A small CTC audio transcriber, trained from scratch.
Model: log mel input, arch crnn, activation silu, depths [1, 1, 1], widths [128, 160, 192], rnn lstm.
Training: soap at rate 0.002, 1000 steps, batches of 64.
Rows from block 2 of a small CTC audio transcriber, named by matrix and row number. Each number is 50 + 12 x the weight over its row's rms, rounded and kept within 0 to 99. All counts start at 0. After the name is the row's rms in percent of the matrix's.
After each channel's rows are labels from the 100 clips, of 14976, where the channel reaches its highest value: "peak on" is the class under the peak. Only what is clearly more common there than usual is listed. The data: telephone keypad tones over noise or synthetic speech. In brackets: how many of the 100, against the usual share in percent.
# conv: width-5 conv, stride 2 (model.blocks.2.conv.weight, 192x160x5, each kernel summed), inputs 0-79

conv.72 101:50 55 44 57 57 61 63 37 47 45 52 41 65 60 61 26 63 38 21 58 60 40 49 47 40 73 39 54 56 40 63 39 63 44 68 34 45 57 54 52 70 29 41 49 51 67 49 60 42 37 62 61 38 46 74 55 62 80 38 62 41 41 55 59 38 50 56 52 52 47 57 40 26 54 63 45 42 60 46 45
peak on: key "6" (48 vs 1.7)

conv.164 100:55 49 39 60 22 45 48 44 70 40 47 54 50 60 42 46 32 39 37 44 56 50 40 41 36 30 56 59 60 53 37 50 33 44 62 62 62 62 41 52 48 60 46 54 42 85 33 45 64 63 53 54 82 49 31 78 51 63 52 73 45 32 36 53 48 71 41 55 72 36 55 34 28 38 66 47 42 35 36 55
peak on: key "2" (55 vs 1.6); key "3" (43 vs 1.7)

conv.70 105:51 43 56 60 57 59 43 43 61 66 35 46 55 31 42 43 39 50 30 19 66 43 40 70 52 55 50 62 60 54 61 60 65 44 63 20 44 37 53 39 55 51 59 51 54 64 35 61 63 62 49 64 37 39 45 46 61 20 28 63 22 67 54 50 56 33 71 60 73 69 51 50 48 35 60 54 37 56 50 37
peak on: key "0" (86 vs 1.7)

conv.84 092:49 37 54 38 59 53 39 49 57 53 25 50 37 48 41 56 81 59 35 43 51 51 48 46 55 50 50 36 40 57 63 71 67 37 32 38 50 43 76 48 52 55 47 53 63 62 40 46 63 46 25 63 62 46 71 42 58 41 59 51 62 62 39 52 36 62 62 35 43 55 76 45 29 31 66 58 28 58 51 36
peak on: key "6" (44 vs 1.7); key "5" (31 vs 1.7)

conv.73 098:51 58 45 65 64 42 41 55 49 31 25 54 58 54 50 47 51 46 57 42 46 55 57 48 61 39 46 42 39 47 42 36 50 37 59 23 55 43 45 60 31 52 61 46 49 29 29 28 42 51 30 49 43 59 30 43 61 61 86 55 63 60 63 45 51 59 39 52 44 47 65 69 63 49 49 54 40 71 43 45
peak on: key "9" (32 vs 1.7)

conv.173 108:33 55 36 54 43 54 77 42 57 71 65 35 50 48 50 63 57 31 54 45 52 67 52 39 25 58 43 51 41 30 45 42 73 46 52 30 40 52 49 50 37 48 33 24 55 38 54 66 44 49 46 45 70 62 19 47 62 69 36 67 56 59 72 55 67 31 52 48 52 71 44 47 46 81 44 69 38 48 53 45
peak on: key "1" (98 vs 1.7)

conv.120 099:34 42 51 32 48 33 52 66 48 45 51 46 60 35 46 52 57 31 64 55 43 20 41 54 60 56 67 60 46 58 48 47 60 54 59 68 51 27 50 43 43 44 38 63 61 42 51 35 70 53 72 59 38 52 66 39 61 43 38 39 61 48 25 57 41 27 35 44 41 51 51 48 37 54 59 44 56 64 50 66
peak on: key "0" (97 vs 1.7)

conv.143 098:68 50 33 36 31 45 69 45 54 52 58 52 57 66 49 42 58 55 56 72 41 58 45 41 69 64 48 49 46 44 64 45 50 53 61 40 62 44 51 45 69 49 42 40 63 51 63 68 54 53 38 34 74 49 45 56 56 55 56 69 38 64 64 44 27 60 53 62 76 47 59 64 54 52 56 61 44 65 46 61
peak on: key "1" (40 vs 1.7); key "4" (40 vs 1.7)

conv.0 097:44 64 40 61 49 54 59 51 39 46 39 37 36 40 53 41 53 47 46 56 74 74 37 39 39 62 46 57 64 50 50 49 76 33 66 55 32 54 39 57 70 46 65 58 52 49 53 49 54 43 57 53 49 52 55 45 53 52 46 92 53 37 69 35 76 44 48 40 72 85 41 40 42 61 46 66 39 67 52 47
peak on: key "1" (97 vs 1.7)

conv.139 107:61 62 46 61 50 53 54 56 58 42 34 58 54 54 51 83 62 56 76 35 36 63 32 66 53 55 50 43 38 19 60 54 59 50 45 50 43 51 56 50 39 40 50 55 59 62 50 57 56 46 46 38 43 50 48 50 51 34 47 41 40 47 38 20 62 58 30 53 50 35 51 72 67 50 45 49 57 60 44 39
peak on: key "D" (96 vs 1.7)

conv.85 103:44 70 41 38 54 41 72 46 47 58 43 53 34 42 68 56 48 51 54 84 48 60 45 49 50 26 40 43 35 62 62 60 67 60 37 42 57 51 68 51 53 37 57 52 47 68 47 48 74 58 60 36 49 41 61 64 35 28 59 60 54 46 48 57 60 39 69 63 45 59 48 58 63 39 58 65 39 46 63 37
peak on: key "D" (42 vs 1.7); key "0" (32 vs 1.7)

conv.5 094:56 74 38 63 50 35 39 72 66 51 43 38 57 43 41 43 59 54 52 47 57 54 34 38 64 44 51 70 68 56 50 58 54 31 53 41 50 57 37 56 45 45 61 46 67 66 44 49 58 57 61 59 42 51 37 37 32 28 39 31 40 38 36 46 36 64 65 65 54 68 62 46 45 55 45 29 59 26 48 57
peak on: key "*" (73 vs 1.7)

conv.133 103:54 38 69 44 57 56 51 71 64 45 64 41 39 55 63 57 36 48 59 72 36 52 49 69 56 46 63 49 58 52 48 30 54 42 62 46 39 54 60 49 38 50 45 50 48 49 46 52 42 67 78 49 53 48 47 54 39 34 55 59 77 48 58 53 24 64 65 48 53 51 66 72 38 61 60 53 82 34 47 38
peak on: key "0" (100 vs 1.7)

conv.160 077:54 19 49 69 59 39 33 35 54 61 53 41 47 42 55 61 35 65 43 60 32 50 44 56 42 60 71 71 44 65 62 54 53 51 32 54 47 75 37 59 41 61 34 39 46 60 48 64 51 31 65 27 35 79 57 70 51 58 36 53 69 57 33 63 62 33 52 46 67 47 39 26 50 56 51 44 60 67 56 45
peak on: key "*" (37 vs 1.7); key "D" (36 vs 1.7)

conv.6 099:43 53 31 48 65 39 61 58 57 74 60 41 66 55 45 47 34 67 33 46 69 53 66 62 53 65 54 35 53 63 63 54 57 47 35 20 38 66 33 42 61 63 49 46 71 44 29 48 62 43 50 47 54 30 36 46 55 64 56 38 51 37 41 35 45 58 38 56 63 55 44 50 70 34 45 65 46 47 45 44
peak on: key "C" (84 vs 1.7)

conv.150 110:55 58 67 44 36 51 48 38 59 32 57 43 59 57 53 47 43 33 63 27 57 72 44 39 62 47 40 43 34 33 74 59 64 52 33 68 46 49 85 39 47 40 44 57 49 56 46 76 59 33 53 39 52 42 71 48 52 49 32 80 34 52 39 49 34 47 61 73 73 45 40 56 53 42 67 55 58 68 55 56
peak on: key "D" (78 vs 1.7)

conv.11 099:40 62 45 56 43 48 47 47 57 58 60 56 44 63 55 48 37 40 48 51 53 45 40 66 57 66 51 24 72 59 38 48 53 35 63 41 41 67 66 43 42 48 65 52 57 60 39 40 60 38 27 49 71 47 37 51 40 37 44 44 53 50 47 61 19 27 53 49 43 34 44 58 58 47 43 47 60 65 61 65
peak on: key "2" (96 vs 1.6)

conv.99 093:44 45 38 55 77 41 26 56 81 48 48 50 47 62 49 49 63 64 73 54 37 62 70 48 65 70 64 30 40 53 44 40 54 54 40 38 38 49 69 45 55 57 37 46 46 57 50 30 51 52 59 38 38 43 49 34 62 60 62 29 56 39 46 40 46 40 43 47 45 52 58 58 59 48 63 61 56 62 41 54
peak on: key "0" (77 vs 1.7)

conv.177 094:66 29 49 39 47 52 55 76 56 65 50 52 32 36 24 58 37 57 61 43 74 52 55 69 42 53 41 38 30 63 20 49 68 47 42 52 56 62 67 59 63 41 51 62 60 50 52 52 43 43 33 63 35 41 62 62 56 38 53 61 48 52 51 66 50 67 57 50 61 47 36 46 33 43 36 59 60 53 49 48
peak on: key "C" (44 vs 1.7); key "B" (43 vs 1.7)

conv.53 098:26 30 26 49 52 48 58 53 55 62 47 38 48 30 54 35 51 69 40 43 56 71 31 47 53 65 48 46 33 40 65 44 53 40 41 50 49 36 40 58 59 49 36 66 51 49 67 44 45 40 73 44 33 76 46 61 54 72 49 35 65 50 50 28 74 55 50 35 49 65 64 36 31 78 41 49 31 48 48 37
peak on: key "1" (94 vs 1.7)

conv.94 094:72 42 56 48 44 70 46 40 51 54 49 49 47 60 33 59 72 46 60 38 51 80 36 55 47 57 57 61 45 55 49 60 44 57 41 75 39 49 48 47 60 44 28 68 51 49 54 54 44 36 50 54 81 26 50 50 52 53 50 54 43 63 24 57 54 55 75 68 42 45 49 43 40 35 39 59 38 28 51 33
peak on: key "6" (60 vs 1.7); key "5" (38 vs 1.7)

conv.132 099:40 78 53 52 65 51 32 44 36 33 43 46 67 29 39 40 49 44 32 49 42 69 44 66 42 50 55 47 55 50 41 71 29 42 38 54 48 52 50 58 64 51 47 56 57 46 72 45 46 55 56 44 47 53 43 47 58 57 39 50 76 63 39 38 62 66 56 51 39 79 60 56 34 58 56 48 54 48 41 49
peak on: key "6" (49 vs 1.7); key "3" (33 vs 1.7)

conv.54 105:61 47 37 59 84 53 46 62 47 37 63 68 39 46 53 45 62 28 53 23 70 54 37 59 32 40 59 58 49 35 35 45 72 41 51 49 48 44 64 36 44 46 48 65 63 39 58 44 64 62 64 42 69 33 50 45 51 15 55 51 49 46 48 43 47 49 60 54 72 63 58 53 44 42 79 39 53 40 61 43
peak on: key "0" (27 vs 1.7)

conv.170 107:61 63 51 40 48 37 61 44 29 48 49 58 67 32 36 50 43 42 48 73 62 36 22 37 50 55 48 45 51 43 30 59 40 45 37 48 28 40 21 65 42 26 44 44 57 50 32 55 53 49 47 78 39 62 77 53 62 43 50 51 63 62 45 65 61 46 47 50 41 51 38 79 42 60 45 38 47 45 47 63
peak on: key "*" (100 vs 1.7)

conv.48 100:40 52 59 39 68 52 43 60 50 30 55 40 40 60 62 55 58 60 50 63 36 28 60 71 52 62 44 78 56 52 53 54 43 39 63 45 64 70 70 44 40 58 29 38 41 61 33 68 48 41 54 59 31 55 52 42 39 67 49 57 54 46 49 44 50 56 62 64 58 62 45 47 48 31 63 47 65 46 50 41
peak on: key "0" (78 vs 1.7)

conv.75 091:46 46 45 65 37 81 59 48 44 59 67 73 43 41 69 47 49 52 31 53 35 58 50 43 69 40 45 46 51 48 69 52 52 52 45 51 58 56 62 50 68 50 31 59 50 43 52 69 32 25 44 46 45 42 74 35 66 57 57 62 54 54 51 52 70 56 65 39 46 65 35 47 41 59 35 43 33 46 35 60
peak on: key "1" (30 vs 1.7)

conv.30 101:38 49 47 42 49 43 59 72 55 40 67 57 48 63 60 56 53 54 34 42 58 38 54 46 53 67 53 57 35 31 48 49 56 62 54 59 72 59 48 57 54 57 56 56 63 61 36 61 41 60 55 30 65 52 39 50 38 56 54 47 68 56 61 42 99 45 37 60 54 45 46 49 69 82 35 49 69 37 65 62
peak on: key "*" (82 vs 1.7)

conv.26 089:27 44 64 46 44 71 66 52 54 45 59 54 49 67 49 54 28 52 38 47 49 53 66 49 66 48 74 52 52 32 53 59 47 29 52 46 32 72 46 39 53 35 38 41 54 38 46 46 39 43 54 62 64 34 36 74 52 54 44 60 80 53 47 52 49 57 59 46 41 44 36 50 64 26 42 56 55 33 61 52
peak on: key "2" (56 vs 1.6); key "5" (29 vs 1.7)

conv.126 100:62 45 44 51 47 66 55 41 52 30 33 63 46 49 50 31 57 54 41 24 48 51 47 40 25 48 49 54 60 38 58 46 45 36 47 76 37 60 54 37 64 56 59 52 55 39 35 51 49 39 24 36 27 59 50 47 54 59 60 42 61 68 23 43 58 45 31 66 53 48 24 93 60 50 49 61 72 31 64 36
peak on: key "9" (57 vs 1.7)

conv.97 095:55 59 49 28 63 43 37 60 36 42 44 52 59 59 44 65 52 50 53 60 40 55 50 50 56 43 63 41 16 44 32 61 36 50 32 63 48 87 37 33 42 51 35 25 68 59 39 56 69 49 59 43 54 55 40 53 65 45 53 46 43 53 54 30 69 33 43 38 56 42 50 40 66 53 22 63 65 57 28 54
peak on: key "C" (72 vs 1.7)

conv.169 101:39 55 34 62 35 34 30 23 38 51 51 49 44 57 31 45 37 30 58 52 50 52 47 28 61 68 49 71 35 27 41 61 46 51 47 45 57 46 40 23 42 41 41 59 21 33 51 44 59 35 35 70 49 52 38 27 62 45 51 70 54 49 31 71 57 47 59 34 60 51 51 59 53 51 52 51 37 64 39 72
peak on: key "9" (75 vs 1.7)

conv.45 104:52 53 56 45 51 52 50 43 42 47 22 47 55 48 37 51 65 34 46 44 63 33 52 77 37 66 34 44 70 43 27 45 62 54 55 51 36 42 51 43 87 40 38 56 62 37 52 61 60 43 55 54 25 72 48 53 44 41 53 65 43 54 57 39 57 59 33 34 34 63 51 42 58 68 58 29 44 41 28 62
peak on: key "6" (38 vs 1.7); key "4" (25 vs 1.7)

conv.65 105:54 43 55 64 52 39 42 49 61 54 33 21 58 32 53 51 63 61 33 31 39 46 66 67 49 61 34 47 50 54 49 56 39 62 63 67 34 48 42 51 72 48 47 35 44 36 41 46 21 59 56 73 27 41 38 41 56 51 59 60 56 70 47 39 47 29 58 36 46 35 40 52 41 54 68 56 41 47 56 48
peak on: key "6" (42 vs 1.7)